{
  "encoder_arch": "vit",
  "model": "image VQ-VAE",
  "dataset": "reaction-diffusion patterns (Gray-Scott)",
  "train_examples": 47500,
  "image_size": 48,
  "crop_scale_min": 0.8,
  "horizontal_flip": true,
  "translate": 0.06,
  "bottleneck": "vq",
  "downsampling_factor": 4,
  "encoder_norm": "layernorm",
  "encoder_norm_position": "pre",
  "encoder_activation": "swiglu",
  "encoder_mlp_ratio": 2.67,
  "encoder_head_dim": 64,
  "encoder_fused_qkv": false,
  "encoder_bias": "all",
  "encoder_qk_norm": false,
  "encoder_parallel_block": false,
  "encoder_inner_norm": false,
  "encoder_moe": "top_k",
  "encoder_kv_group_size": 2,
  "encoder_num_experts": 4,
  "encoder_moe_every": 2,
  "encoder_expert_mlp_ratio": 1,
  "encoder_experts_per_token": 2,
  "encoder_shared_expert": false,
  "encoder_patch_size": [4, 4],
  "encoder_conv_stem": true,
  "encoder_layers": 14,
  "encoder_width": 384,
  "encoder_positions": "rope",
  "loss": "mse",
  "latent_channels": 4,
  "decoder_norm": "batchnorm",
  "decoder_activation": "leaky_relu",
  "decoder_widths": [32, 64, 64],
  "decoder_blocks_per_level": 2,
  "decoder_block": "plain",
  "decoder_attention": false,
  "decoder_upsampling": "nearest_conv",
  "codebook_size": 512,
  "residual_init": "zero_last",
  "optimizer": "adamw",
  "lr": 0.0015,
  "beta1": 0.95,
  "beta2": 0.95,
  "eps": 1e-10,
  "grad_clip": 5.0,
  "steps": 3300,
  "batch_size": 64,
  "epochs": 4.4,
  "lr_schedule": "cosine",
  "final_lr_fraction": 0,
  "warmup_steps": 160,
  "weight_decay": 0.5
}
Rows from block 9 of the encoder of a small image VQ-VAE, named by matrix and row number. Rows with one number within an expert belong to one neuron, the router's apart. Each number is 128 + 32 x the weight over its row's rms, rounded and kept within 0 to 255. All counts start at 0. After the name is the row's rms in percent of the matrix's.
Before each expert's rows are labels from the 100 images, of 14976, where the router gives the expert most weight on average: "responds to" is what is common among them. Only what is clearly more common there than usual is listed. The data: reaction-diffusion patterns (Gray-Scott). In brackets: how many of the 100.
# router: router (encoder.blocks.9.mlp.router.weight, 4x384), inputs 288-383
# gate: expert gate (encoder.blocks.9.mlp.gate, 4x384x384), inputs 288-383
# up: expert up (encoder.blocks.9.mlp.up, 4x384x384), inputs 288-383
# down: expert down (encoder.blocks.9.mlp.down, 4x384x384, transposed), outputs 288-383

# expert 0
responds to: vivid (78)
router.0 098 [116  78 110 119 168 109 176 114  95 123 152 158 123 118 132 133 219 179 158 155  72  94 151 210 105 115 134 134  92 101 143 157 176 135 124 113 161 104 165  71 128 153 149 140  87 160 170 133 148 141 157 105 107 144  90 175 152 241 167 177 118 153 146 109 126  72  99 130 147 117 142 121 167 129  95 129 139 124 155  99 168  98  76 109 137  94 159 109 106 163 160 124 119 114 152 129]
gate.0 056 [128 129 174 119 107 127 118 113  91 128 119 123 169 144 135 140 103 158  99 127 151 107 189 124 140 129 141 139 103 112 124 130 142 123 143 124 128 103 142 119 102 122 127 118 161 135 102 124  89 179  97 132  76 168 255 136 200 157 138  99 142 103 137 146 202 130 155 101 176 129 152 109  68 228  56  66 154 149 128 150  87 101 143 135 113 135 175 158 107 110 161  91 126 128  70 113]
up.0 105 [113 145 165  98 149 132 132 129 142 125 152  95 159 156 115 164 132 109 136 131  85 195  56 165 140 130 120 146 156 115 126 167 129 112 133 106 143 166  77  85 133 132 137 103 119 185 104 103  97 143 124 184 151  99  45 138 103 162  82  70 130  93 114 189 115  93 146 108  80  83 172  84 109 187 222 159 163 126 131 101 123 114 142 130 141 103 130 185 146 129 175  97 124  67 103 148]
down.0 098 [145 119 147 124 128 131 176 123  41 124 122 153  55 141 133 131 148 131 136 110 167 132 104 158 138 133 130 112  91 109 125  88 135 145  84 161 111 176 152 157 121 163 144 139 130  82 151 164 113 121  69 124 121 112 161 127  90 136 142 154 120 113  86 137 206  69 168 186 111 159 154 125 152 104 220 142 127 127 137 131 116 128 128  97 154 122 154 134 138 125 120 124 144 136 156 142]
gate.1 053 [174 144 161 124 122 155 148 122 128 120 126 193 163 121 116 115 122  69 128  85 110 176   0 160 174 125 118  91 130 134 101 192 151  95 111 130 159 166 115 185 128 150 118 141 123 138 129 107 115 100 130  97 116 127  65 140 133 108 128 129 143 139 127 174 149 144 143 129 147 192 191  73 170  66 192 134 112 164 138 120 116 154  95 104 126 138 120 113 174 104 150 123 139 160 182 126]
up.1 099 [148 119 192 114 109 108 103 130  89 113 133 224 114 133 105 117  95 130 170 157 133 110 186 108 140 110 132 116 131 109 103 120 143  81 142 127 108  71 162 135 112 129 120 117 197 111 118 174  56 124 144 119 130  69 130 103 142 123 158  90 155 143 159 152 123  72 120  51  92 194 164  56  63  77 145 125 125 132 143 109 101 116 167 136 140 162 147  81  69 189  89 110 113  48 131 175]
down.1 094 [162 124 123 105  96 119 146 138  89 119 154  82  68 131 127 135 123  84 108 121  90 149  65  74 132 162 143 138  91 111 139 127 157 134 111 109 172  87 151 111 103 122 135 143  43 127 143 140 188 179 139 187 124 130 247 142 147 122 149 148  98  54 160 122 172 172 116 153 104  94 122 182 138  82 154 135  92 125  97 131 100 143 134 117  80  63 183 149 153 150 144 107  94 214  75 138]
gate.2 052 [128 134 131 135 137 114 116 106  80 151  87 126 116 121 152 176 132 250 152 115 134 111 247 122  74  86 183 133 139 122 146  50 109 177 120 159 163  36 182  96 109 129 165  77 105  67  82 156 127 141 112  70 200 146 109  85 117 127 128 106 124  65 114  70 192 151 193 161 146 228 129  88 174 102 103 164 126  79 123 124 116 111 139 146 166 159 110  97 149 232  74 115 123 157 154 167]
up.2 099 [129 120 144 176 119 119 125 148 169 133 150 158  82 150 131  76 129  80 166 155 113 174  74 128 115 127 144 102 123  94 131 160 145 154 137 148 123 161  94 154 138 156 156 132 190 193  98 117 122 104 121 105 121 117  17 153 145 167 110 156 131 212 126 123  45 121 154 128 145 132 227 102   1 143  36 134 111 132 108 129  86 140 132 136  86 118 186 173 133  32 120 149 111  93 114 169]
down.2 093 [129 148 157 103 101 165 145 124 115 133  93 132 145 135  97 122  67 213  84 114 165 123 234 113 123 100 104 149 169 150 131 139 169 113 124 140 102  73 146 116 149 136 129 154 159 182 108  92  81 139 140 174 118 145 130 121 136 151 115  99 128 194  98 141 244 149 111 122 153 126 191 120  68  97  57 102 158 133 120 169 198  95 122 119 131 155 132 106  83 105  69 151 139  93 101 109]
gate.3 061 [126 131 106 143 130 125 112 115 166 103 104  94 164 101 174  77 140 104  25 134  94 154  24 130  89 113 127 122 114 131 112 160 131 143 102 125 140 195  84 148 121 136 151 122 141 194 135 220  90 113 143 163  87  98 150 145 121  84 125 117 123 120 148 159 255 190 154 205 102 100 148 135 163 157 156 119 121 139 139 130 124 118  86 132 123 132 155 171 184  73 125 106 113 167 115 115]
up.3 092 [101 152  27  85 130 115 130 105 168 121  96 106  71 136 104 111 140 229  47 113 110 155  87 113 146 124 116 125 135  98 105 118 147 135 143  92 110 140 151 151 140 131 102 146 123 162 145 135 139 118 120  63 113 143  80 121 138  99 127 104 141 190 156 100 160  90 113 135 155 144  56 194  79 145 182 199 126  88 124 101 163 126 101 125 173 136 146 108 144 129  92 124 130 103 146 122]
down.3 094 [100 148 141 152 118 151 186 132 154  94 173 151 143 143 180 122 139 118  11 168 138 157 157 132 153 122 135 126  83 113 148 169 157 107  95 207 130 149 136 178 130 144 168 150  37 168 126  59 135  93 155 190 121 114  75 124 134 166 131 146 137 125 137 138 108 163 120 105  94 131  90 132 142 102 166  85  94 105 149 121 149  97 147  75 138 152  87 167 122 123 170 113 102 144 111 149]
gate.4 054 [118 135 136 142 116 120 102 148   7 160 129 166 148 129 119 154 156  95 255 115 136 159  62 159 119 125 157 164 158  93 105 116 113 101 112 126 135  86 135 114 133  91 140 124 103 152  92  78 144  92 114 153 128 137 153 122 169 111 142  51 132 111 161 141  95  12  78  83 173 111 165 141 119 173  96 116 133 123 120 116  92 133 110 113 161 114 109 147 151 171  62 104 121 107 135 115]
up.4 093 [110 152  70 159 160 126 111 121 128  83 160 154  88 131 114 165 144  67 164 123 123 112 230 147 121 142  99 173 121 126 139  84 131 141 142 123 129  46 147 132 138 119 137 115 132 153  98 124 162 117 125 107 148 142 133  80 161 129  93 163 164 154 105  62  33  70 147  93  98  95 123 174 188 146  51 106  78 129 129 169  48 121 144 119 118 124 106 144 137  84 154 109 153 148 118 154]
down.4 094 [ 92 143 150 114 138 132 140 137  36 137 123 105  67  77 133 182 138 114 108 115 130 106 141 113 199  94 175 112 178 106 155  72 128 136 143 115 113  62 173 102  97 119 138 115 163  38 147 134 149 175 129 111  86 119 165 104 149 114 180 157 109 127 120 116 198  79  95 110 121 107  99 178 135 114  79 141 119  94 115 119 143 108 149 117 111  99 159 128 143 211  81 125 151 113 109 132]

# expert 1
responds to: vivid (60); warm (37)
router.1 101 [103 112  92 104 180  39 139 163  82 121 156 167 178 170 118 133 214 164 140 173 115 110 160 192 157 120  97  70 174  90  93 145 106 129 132 101 137  70 172 165 148 145 126 113 126 140  86 135 142  97 153 116 135 109 100 106 117 191 201 152 170 138 146  77  90 108  85 113 150 108 139 151 180 138 165 116 134 103 114 100 130  94  99 129 127  75 178 116 132 163 126 114 140 127 133 127]
gate.0 057 [141  91 135 144 127 138 180 120 145 135 103 158 121 117 113 136 172 205 121 117 135 138 102 118 156 150 113 122 135 164 134 190 137  90 116 152 137 156  80 104 129 102 143 108 101 161 111  37 149 124 151 135 141 133  31 143 108 113 126 106 106 182 139 102  34 232 116 153 148 246 165 108 120 102 146 155 137 124 128 142 113 105 101 122 192 127 126 136 116 116 112 108 139 109 116  93]
up.0 108 [158 125 114 177 144 118 138 140 162 125  78 132  81 137 133 147 144 135  79 124 104 165  20 107 129 124 144 150 137 150 103 131 110  81  96 145 138 190 110 103  92 133 109 127 147 218 103 140 130 133 169  70  92 129   2 127 121 101 142 112 110 113  97 129 173 191 121 181 124 233 157 172 133  68 153 108 125  83 129 142 130 147 120  85 147 102 139 110 154  29 178  96 140 159  89 136]
down.0 109 [108 143 117 168 126 114 111 140 138 103 145 183 182 140 150 138  92 119 184 108 152 144 115 130 108 150 110 116 113 135 117 156 147 109 161 137 151 172 158 129 132  81  96 114 203 172 158 249  94 106 145 122 216 142 206 124 134 121 157  97 101 151 127  90  85  76  93 114 134 162 157 131 159 102  86  37 128 116  92 148 151  87 145 159 133 154 123  65  97  69 113  90 152  99 158 128]
gate.1 050 [165 159  68  83 145 120 101 133 105 133 177 143 122 105 156 189 107  84 201 107 148 103 134  76  86 161  52 143  91 130 133 174 127 155 160  98 109 107 153 104 136 100 138 103 138 104 147 122 126 144 144  73 155 183 228 131 154 114 110 135 117  94 166 151 204 126 165 217  89 109 113 114 118  83 116 138 160 110 132 133 139 145 137 159 140 126 122  72  89 117 113 104 154  94 178 110]
up.1 119 [170 132 106 122 115 157 109 112 194  93 147  89 138 104 163 140 111 114  98 100 128 103 159 112  95 152  76 138 102 152 137 161 146 139 140 113 145  78 135 153 119 143 146  80  77 125 138 231 132 133 133 125  97 125 178 140 141  74 121 175 118 202 141 125 185  79 125 106  92  42 110 118 102 182 115  83 102 105 115 125  70 152 127 175  89 155 138 115 167  88 173 110 184 113 144 101]
down.1 114 [124 146 143 144 150 183  98 123 170 116 117 134  99 149 140 180 125 124 229 132 151 137  32  97 106 121 142 169 106 122 115 152 158 175 116  72 102 178 138  96 128 131 142 152 183 190 156 184 166 163 134 247 202  99 126 141 149 123 121 160 142 171 106  72  99  92 149 193 170 161 138 133 133  85 118 131 110 105 122 148 170 124 137 106  93 135 157 162  69  51 135  93 172 156  71 119]
gate.2 051 [138 124  74 127 145 129 135 112 167 133 120  92  99 168 141 122 143 170 147 143 120  67  87 129 126 145 116 109 131 113 130 107 115 126 123 151 108  89 140 150 152 106 129 126 144 107 137  91  40 132 132  95 154 145 123 128 131  99 136 100 146  79 154 147 155 167 165 136 114 188 176 171 166 114  61 191  95 154 118 169 138 159 153 124 145 128  76 113 117 198 176 133 118 165 143  98]
up.2 101 [152 159 171 142 130 158 115 127 152 127  91  96 150 105 140 110 106  59 120 112 117 126 120 131 126 112 183  89 109 146 132 119 123 157 158  90 158 148  65 140 119 162 128 124 105 121 136  98 158  88 141 203 143 136  92 122  94 169 147 161 104 147 109 153 130  79 163  76 125  73 131 140 110 117 147 143  98 118 139  90 157 164  99 127  89 158 150 149  87  95 198 107 102 127 155 161]
down.2 096 [123  89 128 160 136 137 124 126 148 148 122  97 154 113 146 124 141 216 151 148 159 162 132 109 173 145 137 127 133 154  97 140  94  86 123 154 123 127 195 110 138 136 119 133 129 227  87  70 114 176 132 133  57  67 133 151 123 157 130 128 121 116 154 127 114 103  77  84 120 134  99 119  65 109 136 146 101 185 169 152 146 120 119 134 108 116 145 127 152 118  31 160 106 144  94 106]
gate.3 172 [148 139 115  97 124 121 114 134 161 119 139 119 136 131 169 132 121 132 125 116 155 121 133 117  59 124 105 218  49 125 125 136 104 139 156  90 114 125 107 156 135 113 110 123 131 141 132 139 133 127 125 124 117 124 132 110 121  76 123 185 126 121 152 150 131 130 153 125  97 120 136 143 110 158 125 131 122 112 255 111 116 157 138 130 115 134 127 151  92 120 101 113 142 112 125  94]
up.3 076 [118  90 130 105 133 136 114 129 178 138 120 168 193 119  96 130 141  87  89  98  96 141  31 124 126 167 118 139 126 132 143 186 113 107 134 195  99 151 169 130 121 167 151 133 149 131 151 173  58 108 101 123  93  95 114 105 145 110 136 131 150 155  92 210 142  99 114  81 153 178 192  52 133 131 147  86 168 139 141 108 151 113 136 129 125 133 137 104 173 112 119 117 145 104 132 115]
down.3 094 [ 92 118 107 170 134 100 131 112 117 108  94 102 122 138 129 142 119  67 154 138 110 123  73 110 140 113 121  79 158 165 174 160 143 139 123 143 143 145 116 126 176 127  98 128 143 148 113 130  98 138 118 144 122  84 128 165 110 168 103 122  88 202 136 146 110 118 106  54 172 138 255 116  84 138 157 135 178 127 109 136  77  76 140 149  98 144 132 115 188 120 146  84  84  41 103  95]
gate.4 055 [117 127 173 119 139 117 126 146 173 143 121 117 157 124 123  86 101  67 145 161 128 178 117 147 138 176 127 113 119 129 147 185 123 101 123 138 104 112  58 133 104 112 132 109 118 106 125  36 178 143 160 134 191 151 147 111 112 153 153 147 122  46 117 103 106 137 129 155 155 162 128 127  73  46 206 169 144 119 132 148 150 121 143 124 151 135 110  94 151 159 137 108 133 165 112 114]
up.4 105 [115  96 136  91 126 136 103 146 206 136 109 108  76 113 150 129 122  24  94 113 151 144 114 103 126 130 138 128 108  99 125 104 148 102 111 118 141  59 141 112  99 142 130 118 178 101 100 165 185 161 137 105  29 170 146 132 118 106 102 162 156  58 122 119 243 174 147 152 105 162 184 140 102 128  39 182 140 129 129 102  99 126 129 160  99 113 133 129 104 131  96 154 158 147 149  80]
down.4 102 [106  80  91 126 120 120 180 103 146 111 109 152 203  99 133  97 115 131 146  84 141 148  94 147 122  94  95 127 122  95 115 155 150 105  85 171 152 185 107 103 151 115 131 178 114 151 137 180  82 122 115  63 133 111  74 135  94 122 120 172 135  85  90 167 222 154 106 160 170  53 157  78 160 101 250 164 130 185 133 160  93 144  79 126  29 160 121 137 143  62 156 110 127 136 108 162]

# expert 2
responds to: cool (58); vivid (39)
router.2 102 [ 48 122 107  94 166 133 177  85  91 150 182 183 151 134  70 151 126 174 126  96 155  87 117 126 132  99 155  96 129 127 142  97  78  70 160 140 155 138  78 161 178 156 160 152 145 124 154 114 105  97 115 103 139 138 120  92 117 154 150 108 114 179 109  81  94 111 159 132 192  87 121 137 184 132 171 116 168 111 153  77 121 123 144  58 181  97 178 174 127 146 162  80 123 110 153 117]
gate.0 057 [175 148 131  95 149 110  87 133 105 130 145 143  72 133 211  85 102 171  71 144 157 125 134 122 118  94 119 153 136 115 146  92 158 161  97 127 140  53 135 138 137  95 135 105 102  95 127  88 221  89 132   0  73 123 235 138 109 102 108 132 147  94 121  51 161 152 119 116 119  82  86 191 146 182  62 147 117 137 101 108  90 157 108 120 110 146 126 116 124 152 206 109 167 149 130  82]
up.0 098 [139 121 146 162 146 101 141 128 132  92 161 151  32 122  81 130 123 195 223 119 150 109 255 126 151 175 101 131 126 134 128 148 152 107 115 154 123 190 255 142 114  92 129 163 178 180 164 135  76 171 127 231 177 115  73 123 132 140 149  92  98  46 113 145 104 151 168 173 178 138 118 154  31  24 144 179 163  82 127 121 120 112 165  85 124 133 139 141 144 147 139 156 146 160 125 115]
down.0 090 [141 120  69 128 134 109 123 171 179 106 160 149 194 113 107 101 121 142  93 120 113  99 187 136 100 152 129 114 115 104 109 180 140 164 133 120  89 116  35 159 110  88 149 150  85 133 144 116  28 144 120 156 128 126 161 139 142 137  98 169 150 206 112 181 175 160 106 128 169 164 183 125 111 118 142  94 101 134  89 119  79 125 108 125 148 182 127 123 122 137 187 138 151  86  71 104]
gate.1 063 [ 95 136  80 134 143 107 112 111 194 144 147  41  52 170 116  76 128 124  92 102 118 152  96 105 130 123  95 118 100 124 133 142 114 144 125  98 140  89  75 131 106 144 138  98  97 176 135 131 179  59 120  99 226  82  21 131 163 143 109 154 157 149 120 143  48 131 105 198 116 186 206 130 149 184  61 184 125 121 123 129 157 103  80 139 168 169  73  93 111 114 143 130 146 107 104  80]
up.1 097 [162 121 154  94 135 131 161 115  53 136 114 130 193 122 144 177 139 139 185  95 126  79 196 143  71 130 149 127  99 162 117 124 152 194 188 119 115 143  79 151 139 119 130 137 138  82 165 176  75 146 116  49 101 107 144  96 118  80 125  86 129  99 160 180 139 104 120  58 135 126  53 171 116  78 142 140 113 104 127 130 110 166 147 116 136  93  60 116 121  90  92 109 114 118 135  94]
down.1 091 [101 102 104 139 111 141 141 145 172 129 120 139  49  26 151 144 139 119 133  73 130  94 100 170 115 140 160 139 143 181 189  65  87  94 147 128 123 103 193 104 123 159 162 128  96 144 140 152 123 106  91 145  89 110   5  95 167 144  81 162  91 164 140 161 223 126  92 142 142 151 106 148 148 132 146 118 111 193  84 139 114 115  88 111 152 124 127 119 122  91 103 128 125 203 133 101]
gate.2 171 [137 121 105 103 114 122 122 134 149 115 124 112 123 131 147 134 128 135 120 123 129 112 136 131  92 121 106 211  53 122 131 133 107 136 149  92 108 126 106 159 143 113 107 129 136 146 133 131 126 126 114 101 117 136 139 103 122 117 117 156 132 130 134 144 140 125 126 131 112 118 116 149 120 135 122 140  85 123 255 122 118 153 143 136 130 134 115 142  99 124 125 100 135 120 123 104]
up.2 079 [133 123 190 148 147 124 127 132 144 140 180 167 147 118 123 136 134  39 166 113 130 120 186 120 122 153 167 124 133 146 135 156 156 123 139 115 137 133 206 139 135 145 124 116  96 108 117  92 106 138 150 151 185 136  97  96 108 115 126  77 132 139 149  60 108 192 102 161 166  84 167  76 120  96 137 195  99 101 124 146 153 129 159 143 138 162  84 100 158  93  65 105 123 157 134 178]
down.2 088 [154 153 141 170 115 127 138 156 135 117 148 124  86 108  85 106 141   0 161 106 123 203 147  91 114 147 119 130 150 106 164  90 117  95 106 106 135 117 169 131 139 110 125 109 129  83 130  70 137 146 181 140  86 110 121 121 124  83 138 113 122 136 108 107 144 122  87 123  68 161 195  97 102 111 137  82 113 160 178 105 148 117 143 126 179 157 187 115 172 200 141 153 162 119 114 144]
gate.3 066 [126 155 149 107 123 132 125 128 185 129 113 143 103 134 107  82 118  63 123 126 106 142  38 121  87 176 145 131 117 105 142 100  97 126  95  96 137 161  32 114 151 128 142 139 187 129 155 223 131 117 119  69  76 101  98 118 152 123 114 137 122 120  75 174  84 148 110 131  92 110  48 167 168 152  87  88 141  87 115 124 165 144 111 121 103 127  94 108 194  69 124 154 124 137  83 125]
up.3 102 [147 137  78 185 122  98 159  93 150 115  94  43 178 133 120 135 107 154  80 126 107 184 134 104 117  92  40 140 109 154 108 173 144 135 144 137  82 114 118  96  94 126 138 117 115 142 116  68 110  78 143 244 186 192  56 105  75 136 118 157 146 161 126 132  94 134 115  89 163 217 167  99  84 164 208 104 137 144 124 101 115 137  96 155 104 143 142 166 114 154 204 147 148 149 139 141]
down.3 101 [148 134 136 175 152 138 117 121 188 158 117 167  95 111 108 150 124 117  92 154 150  84 157 129 122 167 159 147 152 162  93  92 144 133 130 152 134 115  63 143 129 153  97 103 121  84 128 190 104 114 138 104 131 128 167 145 139 140 116 136 114  24 159 112 119 161 100 164 179 139 109 134 114 195  35 137 150  82 141 122 115 161 159 178 106 109 138 117 104 117 115 140 159 143 122 126]
gate.4 168 [154 116 102 102 121 121 119 139 164 119 122 114 132 129 123 127 125 154 128 124 138 122 133 139  75 125 109 199  57 124 126 142  95 131 150 100 104 118 132 151 136 112 118 126 141 147 123 128 131 132 123 113 102 126 114 106 116 111 139 156 130 126 124 152 137 119 141 130 115 129 102 147 113 129 126 125 106 117 255 100 100 146 110 139 136 136 118 136 110 118 101 119 146 111 126 103]
up.4 079 [126  91 118 151 115 135 119 155 102 145 110 102 102 106 100  99 113 135 108 112 135 160 137 121  97 108 120 131 199 135 141  92  94 113 115 149 143  74 174  96 149 137 113 107 134 150 111 128 118 130 138 128 182 155  92 163 140 142 138 138 140  59 134  90 127 149 155 140 139 122 106 135  61 152  91 145 147 144 137 121 106 140 156  98  96 135 105  80 132  90 190 109 158 158  99 143]
down.4 084 [115 128 127 158 117  94 154  99 150 130 145 118 117 134 152  95 122 125 113 121 154 179 123 131 120 136 172  62 140 131 123 115 120  43 102 197 112 143 140 101 171 135 121 174 150 169 105 145 121 128 156 128   0 148 144 153 146 187  75 152  76 112 114 146 229 156 119 171 133 118 122  75  35 101 118 148 128 141 167  78 103 132 101 132 123  82 126 151 133 134 144 126 123 161 107 140]

# expert 3
responds to: vivid (89)
router.3 099 [ 95 163 148 133 161 106 145 107 108 174 158 193 166 148 122 146 192 152 142 134 134  70  91 189 130 119  97 128 124 115 119 146 157 133 119 119 199 146 140 157 183 111 161 138 135 118 156 145  91 119 109  86 115  73  43 159  70 157 140 170 134 145 138 148  84 117 122 120 163 116 111 129 166 163 118 138 163  40 145 158  92  47  90 169 158 106 121 170 126 151 101 111 103 116 212 114]
gate.0 058 [126 110 157  74 119 130 111 171 138 123 112 151 161 137 172 157 141 103 198 153 134 123 132 118 112 177  85 132 103 143 110 122 121 133 115 115 110 138  59 125 141 128 121 124 130 164 145 106 148 136 140 204 123 122 208 132 150 102 121 115 131 169 148  82 190 172 147 190 114  31 126  72  19 186 141 153 121 131 123 168 115 145 209 133  63 123 129 108 145 185 177 122 115 123 137 137]
up.0 116 [137 139 108  94 117 155 140 114  99 109  88 127  76 141 121 125 149 213 150 114 148 123 192 120 140 103 112 140 136 122 127 160 150 158 160 125 127 139 151 140 121 111 102 147 193 106  56 165  79  63 112  33 123 121 156 116  95 114 162 149 135 102 146 184 207 125 139  56 123 228 145 162 160  82 175 116 105 147 126 104 139 138 108 156 189 114 124 143 118 170  31 137  99  75 170 165]
down.0 092 [171 102  88 126 126 115 101 148 179 121 129  81 200 124 143 117 119  60 178 158 132 144 168 120 124 114 150 115 104 151 151 139 146 123 161 152 102  95 117 133 177 149 135 135 146 135 128 150 177 138 113 127 138 165 120 118 209 119 129  50 113 136 141 150 214 157  98  91 149 153 186  94  38 110  33 127 123 142 207 127 127  84 124 101 168 154 129  94 127 169  61 144 122 102 154 131]
gate.1 060 [112 137 139  96  81 148 120 135  76 142 138 169  75 111 106 109 111 156  81 131 174 133 155 148  82 136 135 140 135 127 111 117 107 168 128 132 120 179 130 130 148 148 155 154 216 134 125 148 107  61 136 165 119  72 198 119  79 135 111  84 157 114 116 170  90 163 121  78 109  17 122 178 132 177  26 130 159 115 127 140 135 129  93 163 130 150 129 129 141 110 183 110 143 127 178 112]
up.1 110 [142 136 155 182 102 106 117 139 136 157 106 113 112 120 139 103 137  51 209 119  98  67 209 130 131 180 110 124 133  92 138 159 119 115 129 124 101 113 115 110 151 133 156 126 110  70 128 109 108 120 153 224  83 134  74 119 114 159 109 141 144 165 132 181 184  97 119 179 146 118  37  52 113  87 156 130 127 103 148 122 143 111 121  91 162 170  85 143 120 189  51 122 110 113 173 135]
down.1 114 [110  79 164 143 117  97 122 107 158 151 105 108 130 105 107 185  92 208  50 143 107  72 104 110 105 157 135 121 112 155 134 135 154  72 144  59 133 138 115 142 152 156 107 144 116 180  93 105 142 152 135 112 111 165 109 143 172 123 133 183 150  67 128 158 205 164 143 110 107 106 105 177 140 184 175 175  92  90 135 121 140 116 133 145 175 144 100 147 122  94 138  93 126 128 104  62]
gate.2 158 [151 107 114 116 120 109 129 132 166 108 130 111 146 142 143 148 135 132 124 122 143 119 147 133  76 126 127 204  62 120 110 147 114 125 153  92 117 119 131 131 126 106 116 119 119 127 123 144 125 123 137 122 119 130 122 105 132  96 140 159 133 113 138 128 162 123 133 126 119 123 119 143 133 149 108 130  81 127 255 106 126 162 137 116 134 124 122 138  95 118 116 103 150 121 111  97]
up.2 074 [ 70 175 109 160 111 109 128 174 133 120 165 146 152 100 124 151 103 196 107 129 124 106 145 122 163 147 132 148 155 125 126 173  89 138  64 158 123 123 169 163 106  81 159 139  82 158 135 173  87 153 122 185 120 165 114 108 144 161 119 152 165 104 123 147 220 113 140 107 109 114 117 131 202 163  75 142 151 144 156 134  72 144 143  88 139  93 142 101  98  67 136 141 145 153 136 149]
down.2 085 [ 92 115 145 123 118 162 150 108 109 163 156 126  90 142  93 142 136 152  44 137 155 112 143 150 148 124  78 153 141 113 151 108 174  99  70  99 128 129  92  99 117 104 142  86 221 163 129 149  83  83 144  70 149 112 190 104 103 145 178 102 146 139  89 167 217 173 158 135  84 134 102 164 142 175 152 167 140 116 150 117 114 156 150 131 151 131 142 182 123 125 183 121 168 175 138  87]
gate.3 050 [140 113 137 108 165 125 124 106 159 119 133  95  91 124  70 179 142  59 122 152 111 138 109 129 115 158 155 152 133 116 148 130 100 100 157 102 153 131 167 124 101 142 112 152 195 186 149 120 163 172 148  91  55 149  39 138 121 161 137 102 126 115 122 131 147 148 109 154 158 225 208 148 112 113 124 139 136  88 144  98 140 121 134 142 124 135  91 111 137 118 117 116 129 110 102 136]
up.3 099 [145 121 159 145 133 115 115 105 177 144 138 155  68 135 136 132 102 154  70  94 153  97  47  72 133  84 138 125 144 145 126 160  94 132 122 110 102 165 152 147 123 148 105 168 101 189 124 145  97 115 125 135 109 126  89 148 138 158 136 134 128 117 139 135 156 140 115 135 174   6 214 154 204 186 169 209 100 149 128 106 128 125 133 129 113 126 131 184 101 162 148 127 144 137 150 133]
down.3 096 [152 137 133 105 182 166 125 124  80 129 135 115 218  94 161 154 116 145  94 158  91 165 249 130 147 130 148  91 163 114 139 171 176 111  99 103 111 129 112  91 127 150 117 123 183 135 128 105 149 108 107 158 217 142 150 119 104 118 111 156 101 117 158 139  23  66 112  94 106 179  15 120 142 148  97  96 140 150 161 131  63 153 132 133  96 130 148 146 102 140 138 129  90 143 171 159]
gate.4 167 [154 121 110 103 124 112 124 152 151 109 107 124 128 126 151 137 142 145 119 146 138 108 142 138  69 130 131 214  52 134 115 148  99 139 157  93 103 130 115 138 136 112 116 108 127 130 126 135 116 130 141 121 128 132 114 109 132  94 139 166 137 132 143 137 128 114 130 116 123 121 112 137 120 127 124 138  92 116 255 104 122 160 139 127 122 129 112 137  77 129 115  94 157 120 122  98]
up.4 080 [132 133 142  92  91 121 130 146  99  95 119 103  68 122 131 155 174 158  60 147 127 108 167 145  74 128 146 162  78 119 104  74 143 149 169  86 125 118 133 153 111 108 147  79 226  91 142 117 145 119 106 124  81  74 206 181 171 105 119  72 149 184 145 104 153 142 131 108 106 166  85  87  81  85 156  87 108 107 108 193 117 128 177 113 119 160 149 133  40 185  98 133 156 126 121 152]
down.4 077 [ 79 141 100 104  90 148 139 170 162 123 106 157 174 135 142 177 141 185 186  97 138  81 170 152 132 113 134 119 120 162 121 136 126 132 117 161 135  61 135 119 106 114 126 103 112 131 181  25 120 116 108 148 117  81 111 120 172  96 102 128 148  98 113 177  60 182 137 101 139 154 166  94 131  79 125 155 131 101 128 135 103 122 105 110 116  94 128 116 134  95 112 136 177 165 159  94]